config = dict(
    norm='batchnorm',
    activation='hardswish',
    beta2=0.99,
    steps=8300,
    batch_size=128,
    epochs=40.8,
    final_lr_fraction=0,
    warmup_steps=410,
    weight_decay=0.05,
)
Rows from block 6 of a small CTC audio transcriber, named by matrix and row number. Rows with one number belong to one channel. Each number is 500 + 50 x the weight over its row's rms, rounded and kept within 0 to 999. All counts start at 0. Numbers have three digits each. After the name is the row's rms in percent of the matrix's.
After each channel's rows are labels from the 100 clips, of 14976, where the channel reaches its highest value: "strongest on" is what is common among them; "peak on" is the class under the peak. Only what is clearly more common there than usual is listed. The data: short made-up English sentences, spoken by a formant synthesiser in many voices.
# convs0: first width-7 conv (model.blocks.6.convs.0.weight, 432x288x7, each kernel summed), inputs 0-143
# convs1: second width-7 conv (model.blocks.6.convs.1.weight, 432x432x7, transposed, each kernel summed), outputs 0-107

convs0.53 110:523474419549434515550415524535477529468516479510555497521481555506501480564511481499511492487545461533450550583429470500457505444458531549485522559514405433415485454581594463440505581555452489520502413464494450457485498407524521528525544424584550516480452581504472454459481566442434471525553534513430518545518566483485462444540481489595574420591568487522460521479543467486482546530492527534472561509529467449471572518541471457513546
convs1.53 097:540476576456493499479508459307527458530514505499494437469547511498437480433506505509473499483542471496544426462509511491497558402542521459555559491504559553429440464417611618483555449430456532425518505517431431464425523413492470461514527523378484447507524526516512474510477505442458494499452522558482472468470521598490519504
strongest on: /i/; /v/; /ɛ/; /h/
peak on: /v/; /ɛ/

convs0.83 087:410481513460450524512466568441528488570459544475535414499553453467465503443505483506495478559513566573465491541581547582523466508479478366615409480473467484500371477502500372531542557474462441584550471482546586436504580488541497462503524489477449586517466522418561510552536548424463489476511565457533519482578565534454479490503517515448486495554445442414541489504459527474551511455466514521553432503499476525584408528527468423498542
convs1.83 098:557495423552387538411505500538432570523507481495467477433507489527498566521573488441503422399457476560470451634527570505560580403447478526461465480514536472432477497481515500516613519493520537444477590500447610601542471554523463510412479555512546549535504553434510491495470501405484534436514557564501568424473396479487523503
strongest on: /oʊ/; "slowly"; /j/; "yellow"
peak on: /l/; /oʊ/

convs0.98 114:554427546497467496511524414388470531561458471575445465510459446425446483432476533490576468563526534415526484433554584394459521495447461541526550449573530512614479493484448510529644391487575521408556513429511548489600418574519378461496566565606511471547544425459485516496439489471488555492520502535436535549554450473405494515529466446561587554480470480441470510484430583577483522522509538508493419409449549501459466453479466513552514
convs1.98 108:497526508541547553507462440552510410578433394560431454448419528455402486508490520505405555529508576511549476470469407471533534465526494558453505526489447545475506510463563451563551450470516554507488479424528480437595439540488603459548528496467489428452402565438442496543524535483479569477480402466454516563484475462568475522
strongest on: /l/; /u/; /j/; "usual"
peak on: /u/

convs0.120 098:444528505441526459512547467406493543527456489477493575494502516488539480497515441519566542541514500498466529526543513483485495472458556423516428457354506466492596491519498542554554420495450496489446553472520524403571573514478530433524576388538480569561516615575555490490458519466476459511477553537431425516553537528500447511575497483473475587503445519476569459437350590495475521529434411495455399474493549431579480550559442443474476
convs1.120 103:562487395519472457525545451469475457475411581444486509552386410462504510526505484505471438546594451533519469537542592377490542553443453469491521449502507523398531469556496448435606475471450448470548494443575555447467462555387519457490505504463492536527518517477519571463578508494537466472508531536504528519549491441528482460
strongest on: /oʊ/; /tʃ/; "chose"; "mouse"
peak on: /oʊ/; /aʊ/

convs0.180 095:470535509513529563505496475452534462506594464563492512496523581521509464562524498582522515452417545462525479575481471496469459503442521484479479494571471472494469499503386459372440518488386447589390537456463569520534564493482457476492504450549507578484553462496529505474451479447521619427415558538486500454520435424537471546384507492447438553458478518507524408483443544524389472437502470494548543508426467480552557559509535431541527
convs1.180 103:489520505557532516531432596374497528457674513503542415522447498554466479450482561591425570553495538535502547488468546526531522461557449515543520486435439532583504477524491584514578593489486414511543415596431517572476538487523448556482417573539491487472557527565488516534553508461513536574469607499542554461508547554512414510
strongest on: /ð/; /s/; "this"; /ʌ/
peak on: /ð/

convs0.262 104:544507562548533488465512397444590388543473418492456530383459421496533491504511547435504431550487530539478446505471504437461406543493548618525562569564484474574444517530535517457539565418582456444476518595544539473544537450526461445573519535445425484605443436493484436564441509513476501415511443495469552522537488436448435447470518468514467465487466545435391530566520514477480418548497475445477516549519501505364476499465441495522460
convs1.262 097:492521490425576501509525558561463431463530524399481583462511513589571453526481481545498506484593549484460615527529469483370433533562551510528546454499451556509402556511424416579546505496499493410485548612497481472544497464495506475526427478478548570478473528472483460502482441419454448509411489562520465447526634512503496457
strongest on: /l/; "village"; /dʒ/; /v/
peak on: /l/

convs0.242 103:487502543534465449448520558430554467541460489537583563587564536450556436468532541505510447517505552498451527447585548413495492459464587523469556486485498462506446485405507468532554429458475496463512454523553570478513584435512570402559494541488437579472506586465570499543411517477440538427385564516397500505501390432554528526533543506435479516492524551437552439433420552524425469423455558541495477467557403523427486517454558429502552
convs1.242 096:506550436401587500475508408534483538489529531419528593596416553375453518464551547503482520504566500570521513598460602445538479468541465488534487563561493474457476538518537467438453565547508537513513394432490472491524488609544495563499449488424520502556519569406506521435540591482494505504524535493495530460473503537512426470
strongest on: /oʊ/; /ɑ/; /b/; "robot"
peak on: /ɑ/; /b/

convs0.306 099:522446547416602535517505530477473556610511482438501520564425581480391525519521427406484536460533552423523559554578490516497522424422511519496485517411472364450565529526486482510509423444470474349519564488470560451410511397535476466493512578500451578534509545534497520537483582537577535511502502514445435532541371550546489530514472409540563479517539366487489393430462543502548492496491440562384457430477510472580450421518499454450502
convs1.306 107:448476507543490458464534453436457530516478525471427467471468542443404511512547557554487440489470434525474514466552528468537551481471522416575438503500467407453472431441544465513448419479524530506553463465468484493443425478561522390481381414461519464523574470605588523449527434521462436493416500389424518517428564593488497429
strongest on: /oʊ/; /t/; /s/; "stone"
peak on: /oʊ/

convs0.52 103:547542411539593591486507539480588529600474532525459493487440444542444469510439567463461531433414624537481481514477412544491529422457437565476488470491430340486498500490548454434539529456510356447513476508477568457420496456541521513544482545475512588527471563442488403512473578518499480499548483530492533504513487451503516516489454498532441417522430378459560490409462499514470359459536510435401554486488465502517465478469507466516522
convs1.52 100:486527549532581494481476531521416521458560497429465422420570579551564525520451454484444508463478472434442466513441519476540459524567560443451317520551411512515497543572533445560465405452511529494498458590502482464488542438656627525474589442541492452475498487561504578491506525386418507526495435479482549462457417564462453409
strongest on: /oʊ/; /n/; /s/; "stone"
peak on: /oʊ/

convs0.245 102:530430487555454478452475448562500514459480438358506455494554526549428521520493487470489410455479482475551477555562558459458550539506459419485555525480432448483444356485525453479545542501547563452486457489507515513477446452444539411482435487481514464483493573548513452528486540503518463478517463527412525463477569510447477492544479446488517577611427444487559560465501385457440352491548470528512438506528435537457490502508392424469522
convs1.245 102:527474627463413430449352492532523478502566603420540478481464481442516475441499514502401551410489462511561524401458512460475406499397543428539408529524524464435534377556533474422464536494508555452520542499489534498469545493521535549540492519503489605394529455427432536568489521477494422462479559516483430454555409523509434583
strongest on: /i/; "key"; /k/; sentence kind: request
peak on: /i/

convs0.77 104:485493476501403550494514534600564405499409505446480559481510503486540518441474397562476500502581502549499404478417500497447512474442453527469454570543485563461388506598525453531427459420557517421398370485515463479505447433477469435581449559523550473478466538478504437629526514480499481488513518456398512465419527428595543441448522562537408423453578598490442522508562460471577511405521530561446560514565481603498432489439496524538436
convs1.77 100:481483529452494515449452550549467494523457608505432478409618428550536538481531477463494449442453533506390526529575497514527605496459441518507528514563514488520427510515554423505504498445482507482506488486558523407442443621490433526455534460569558515538471477508461545518489572451441486453562476533469524527472556473487457538
strongest on: /g/; /dʒ/; "again"; "orange"
peak on: /ɛ/; /ɪ/

convs0.169 109:463429435541428535443503467504459392528447549591371554516512480507421526495504468523537467561507456546467457484387491512493492457516535596402571480556568559461399638553430480506470554504559517431458437510548443559535435530509541512484461567518427419532495494512479515597511448450457438510486618421411455452476472431479447534461489515495519507551501531535468511478590546545573532512548513573511549528600463579401445414496511546441488
convs1.169 106:534441556495494415543510512652554518483499581512518464461471460495532555492463585468481429477400459527397493527486440454486495559511452533502527463455498470450441552432472478483488526461512417588469447454516482495435501619415366546460550446542603441535477450491416478462518601419518450482542508438546557498508472499542492508
strongest on: /g/; /dʒ/; "again"; "strange"
peak on: /ɛ/; /eɪ/

convs0.391 088:513567411499460544523474581474443437478495565559473517560494490444554534507494505484367518503452538432484517451562536514457529514511495423515431462503481500576408523468538505490496544490523528542395529445511460503488357498425576474492490476508442514472541518584489433459449504519484415465486456518525528519498522459513469566618388462465550486470437532458510484491513420493509486398479495542451481426554532522570559557495434395545545
convs1.391 090:434498408501490528506529443524498515490461399478516507582489463446365417444562370536406489415527431503548372523415506565478541450507546469504533545522599469422502487519498497549500448493493427539491468552495504592575571512499519464401486443519434487528478495503497455495594448411517528399537546439478466477474464501578454528
strongest on: /ð/; /ə/; "the"
peak on: /ə/

convs0.59 104:502557567486555459392540429503480480525499496438540476557400477520489442481525508483455478540357410462544514515433553504479516479489540394483560516511459518568463479479566434474485482494530458505493493486503485510588485505538454532501479438440341336517473519460442526513467501445503519486552523497570482511548502448413475490435511400478632541444513495494510532390346546538459386511516453509541475503486482502434549438483472513542453
convs1.59 098:462549404471492437498476428448528472526445455451462432512498599493436461474612449506449428525537448461539516493489523559529524508519448514470445476539451541456497508474423411438446509434475577498599484374473527461503470486563403551561552397472433485498515521508487543447529513584473598486472632541458400492557386453536418463
strongest on: /i/; "tree"
peak on: /i/

convs0.273 101:535512501537528424562529449350442548489519491459531453575560516463520354647483539450501417465531537434504518512515482489466559530465557461584540464537566523500593521471602484404584448484464516530523563519451425588530529528417420460456506545541426510542484559507542531524400474457538543490538527468504472571579475526521509450523550581530535485460379498499470504468516602405436563599534481427526515474487499492389540480460599487538502
convs1.273 093:496480520477529466493504530451594495511566461461535482448564535594496532549616427465555438456504487454494419492419563490512488515553559509449459467475561510564437460500468524465522509547432473439581443465518508516525548542532498417482517553490502503520477447459480484557551621448497522499489525490471509398496436493466527469
strongest on: /i/; /n/; /d/; /z/
peak on: /i/

convs0.229 099:531571548466476642398494522508535491539530497560481481489496519468493396479547515487536459575455557459525441492511520534551543495495539510563525552541469494521544487411460378463572513450512488524553584512422435494450441469447504444498452598572471537441486534402473505481507468443476487490444429442530400538556530468599616401500582506454541463567492406430538484497496620557503494448538493488468481509462603572531435426487504536586522
convs1.229 105:446518415575485545392531434595446438501440502483478441534364502500460482575495555455490467474556542530459499590543495564508482474570486530468483417454540494482599553455483493561498485421339567530414540476494498528609550407568460533489524554560434495545537510463488536501523517507556609489507395489405574542449399454483525459
strongest on: /i/; /g/; "green"
peak on: /i/

convs0.81 102:550449564587541433486484434492624582512568539492551508506529577552583517534459478531437408572485467503540507409521417528552519616562482506542396446514470488559494496491526480436553404458464483564459479599577498442526473452524559579536554508511443407466453507514462498456431491545457447518524445512523485532517450502526471539501505484530599524501616488492597436475472414484468486501484462495427462416569563494467483551519478451478514
convs1.81 101:523362562539406514523446592477469449493459550451440550527564506495428516433515439406427554489499500548497451453480489552462419570525506440544478598498512330510515513599426563433484495570526485480557526432447504458513533454486549502585597525512519436505471371338423526483476577550454556531492504481495513486432541459501511480
strongest on: /i/; "tree"
peak on: /i/

convs0.35 101:496500516561429438466505518494519491400460483539490392437521468543561465511519610468474419546474537537465483405507525413428521449485559500439512467487484563574398524485475557467591393457480523453508496463566408528518400574452464539436504506512488471492522451536400479516409548514517483420537395459509472479428357542600416569462521440515497451476552619533518488509475544570541452461515463506530448413592536497484515461450482514478553
convs1.35 097:506456482529461537439584485600553573476433444544526491579487465544363498521519464547526508488456531527486486454501458467465479532555481462419548541473475504510494432520480592482471459471587552550479448522623595478509499499549526491524569419483547440571456469510530471601556551514550456473535537593548505588479465387443426456
strongest on: /l/; /b/; /u/; "blue"
peak on: /u/

convs0.172 106:489495488531526443489542608436540384425579465469529465522519468493567540461495488479437510436533495416524564557578485471457487522533415462513479482441453539469466437506532434541521497494467401476497480441513492533489526381459535550472483555578469539416449504399505525531540571575476530444531510536362533401485500530544482478468478421472579576524484480482567418478468572518456430504450504534414493413528521501475423475520449408510467
convs1.172 101:517474517488352458522449499468447384492499477404543570448558463435532615459612483541512490495538500452513522554513614422568489527329408473558436579449429504462486535534432512550459541492489555436549576504560503472519513560467499577501516512457519512599406592561520579466494429563556451436444531527422419518461422424519463438
strongest on: /oʊ/; /ɹ/; /d/; "road"
peak on: /oʊ/